Weights of a small self-supervised image encoder: muon at rate 0.025.
Rows from block 3, named by matrix and row number. Rows with one number belong to one attention dimension. Each number is 500 + 25 x the weight over its row's rms, rounded and kept within 0 to 999. All counts start at 0. Numbers have three digits each. After the name is the row's rms in percent of the matrix's.
# v: attention value (model.blocks.3.attn.v.weight, 384x384), inputs 0-127
# proj: attention output (model.blocks.3.attn.proj.weight, 384x384, transposed), outputs 0-127
v.277 256:500500500500472448500500500500552500500498500500494519500501500498500500500493500500500534508500500534500500500491492500504500500500500500494500503500500500500500500499500500500500500500500502500500500500500488500500500500491500501516500500500506500500499500500500500500500502500500500519503500500500500500500520500500480500619500499500502500500500515363500500500500500500500500500500
v.279 272:500500502500511496500500500500510500500500500500497489500494500441500500500508500500500481501500500515500500500502533500510500500500500547500500516500500500500500500504500500500500500500500501500500500500500496500500500500501500500480500500500498500500499500500500500500500498500500500456888500500496500500500499500500507500520500501501501500500500510516500500499500500500500500500500
v.286 280:500500502501601596500500500500497500500503500500496515500497500480500500500540500500500528466500500502500500500490501500501500500500500475501500529500500500500500500499500500500500500500500617500500500500500509500500500500500500500524500500500492500500501500500500500500500503500500500489453500500503500500500500500500502500507500505498502500500500496462500500503500500500500500500500
v.291 274:500500505501496495500500500500483500500402500500504489500488500501500500500506500500500449496500500554500500500498516500500500500500500469508500494500500500500500500501500500500500500500500539500500500500500501500500500500509500498497500500500497500500502500500500500500500501500500500500532500500504500500500445500500541500504500524502511500500500499473500500500500500500500500488500
v.293 193:500500500499516505500500500500500500500447500500502500500504500498500500500554500500500520491500500528500500500503502500500500500500500436503500464500500500500500500496500500500500500500500508500500500500500482500500500500499500500342500500500504500500503500500500500500500483500500500547503500500508500500500502500500450500478500520499494500500500491517500500507500500500500500476500
v.300 242:500500500502509508500500500500500500500528500500506496500495500500500500500459500500500499491500500504500500500505479500502500500500500494508500504500500500500500500500500500500500500500500494500500500500500551500500500500501500502495500500500499500500504500500500500500500469500500500407498500500495500500500484500500499500420500508498497500500500519515500500501500500500500500499500
v.307 290:500500500500511555500500500500521500500569500500498500500499500496500500500505500500500453494500500534500500500475510500493500500500500542502500501500500500500500500500500500500500500500500500500500500500500501500500500500502500439595500500500501500500449500500500500500500499500500500502505500500498500500500497500500492500502500545505502500500500497500500500500487500500500500489500
v.308 252:500500500500470269500500500500529500500488500500500501500503500499500500500489500500500513504500500483500500500502514500359500500500500503547500497500500500500500500502500500500500500500500503500500500500500521500500500500501500499534500500500501500500499500500500500500500501500500500496592500500515500500500498500500526500504500538515500500500500456543500500501500500500500500512500
v.314 239:500500500501491429500500500500505500500475500500499500500500500500500500500527500500500544505500500654500500500504522500526500500500500499503500502500500500500500500499500500500500500500500506500500500500500512500500500500542500499477500500500500500500500500500500500500500494500500500494174500500491500500500498500500533500537500506500495500500500498498500500497500500500500500461500
v.316 250:500500500500501496500500500500500500500507500500502497500537500503500500500506500500500503497500500543500500500506554500533500500500500498501500501500500500500500500500500500500500500500500489500500500500500519500500500500503500500510500500500521500500500500500500500500500500500500500534490500500478500500500548500500495500517500505504500500500500500502500500501500500500500500492500
v.318 070:500500499501506498500500500500504500500497500500499543500495500494500500500521500500500505584500500418500500500501496500400500500500500417513500503500500500500500500553500500500500500500500508500500500500500498500500500500509500517501500500500535502500500500500500500500500499500500500509483500500527500500500584500500512500490500502496491500500500514500500500501500500500500500645500
proj.277 240:500498500500517527499500500500500503500499500440500500500500500500500500503485500509500391500496500504500500500500507500501504500502504499500500511500513500500500501500500500500500500499499485500500500500499501500460500479500500500369500500500498484509500499500500500500500500500500500500497500500500497500511499499501522500504500500500500500475500500625500500500500495500500500500500
proj.279 244:500500500500502498499500500500500500500592500502500500500499500500500502503515500500500554501507500500500501500500499500491501500494502500500500491500499500500500497500500500500500500472500502500500500500493501500527500500500500500546500500500498501499500500500500500503500500500500500500193500500500496500503500500497527500472500500499500500491500500505500500500500500500500500500500
proj.286 200:500522500500498499501500500500500514500501499567500500500501500500500500503452500501500507501497500502500500500500518500524499500499495501499500567500504500500500484500500500500493500511499512500500500500500500500559500483500500503414500500500500497498500499500500500500500500500500500500547500500500499500504498500494593499288500500501500500455500500531500500500500451500500500500500
proj.291 244:500498500500498556500500500500500502500688501532500500498485500500500500500498500501500605486500500507500500500500491500505487500499500500505500502500510500500500504500500500500497500500499487500500500500477500500498500500500500499546500500500499493498500500500500500500500501500500500500530500500500498500502568500500508500505500500500500500498500500500500500500500503500500500500500
proj.293 210:500500500500490469500500500500500545499440497494500500500500500502500507497540500478500470500501500539500500500500500500495498500500501555503500553500502500500500503500500500500502500500518505500500500500500499500500500503500500499500500500500501488500500499500500500500500500500500500500494500500500501502504492501497503501500500500500500500478500500580500500500500494500500500500500
proj.300 177:500498500500444485529500500500500497502446495496500500499500500501500502500581500498500487505501500505500505500500496500504499500498497500522500498500499500500500480500500501500505500502497487500500500500515498500501500504500501511498500500500499497498500500500500500490500501500501500500499500500500513500506574500506508499506500500501500500502500500573500500500500470500500500499500
proj.307 290:500499500500474481496500500500500506500493500463500500500501500500500500500484500500500500518432500396500500500500500500529451500464500500500500500500506500500500500500500500500485500498499494500500500500500500500438500500500500500422500500500500501544500500500500500500500500500500500500502500500500528500501500501507494500511500500500500500518500500514500500500500506500500500500500
proj.308 305:500500500500499480507500500500500362500477500500500500500500500500500500522521500500500502490484500556500500500500504500724502500485536500458500508500508500500500499500500500500470500500501501500500500500503500500504500499500500500425500500500488502501500499500500500500500500500500500500536500500500503500500500468507344500498500500500500500497500500475500500500500452500500500500500
proj.314 219:500514500500503516360500500500500630500490500459500500500500500500500499484500500500500508491502500486500500500500501500494503500501500504497500508500491500500500499500500500500501500499499544500500500500500499500469500499500500500503500500500501505469500503500500500501500500500500500500581501500500570499497495502509468500415500500500500500499500500531500500500500508500500500500500
proj.316 249:500501500500521509490500500500500494500520502498500500500500500499500498500547500501500512505493500500500500500500496500516497500498502500489500494500499500500500501500500500500493500505500503500500500500500500500500500498500500500468500500500503502499500500500500500500500500500500500500501500500500489500503503500497417500496500500500500500508500500487500500500500522500500500500500
proj.318 100:500526500500505537721500500500500502500483500517500500497509500500500496498491500498500520498503500654499498500500521500521621500512497499482500601500510500500500500500500501500393500484515492500500500500501501500480500522499500489495518500500485518495500498500500500503500499500500500500498500500500502499498500498495441501340500500499500500505500499494500500500500519500500500500500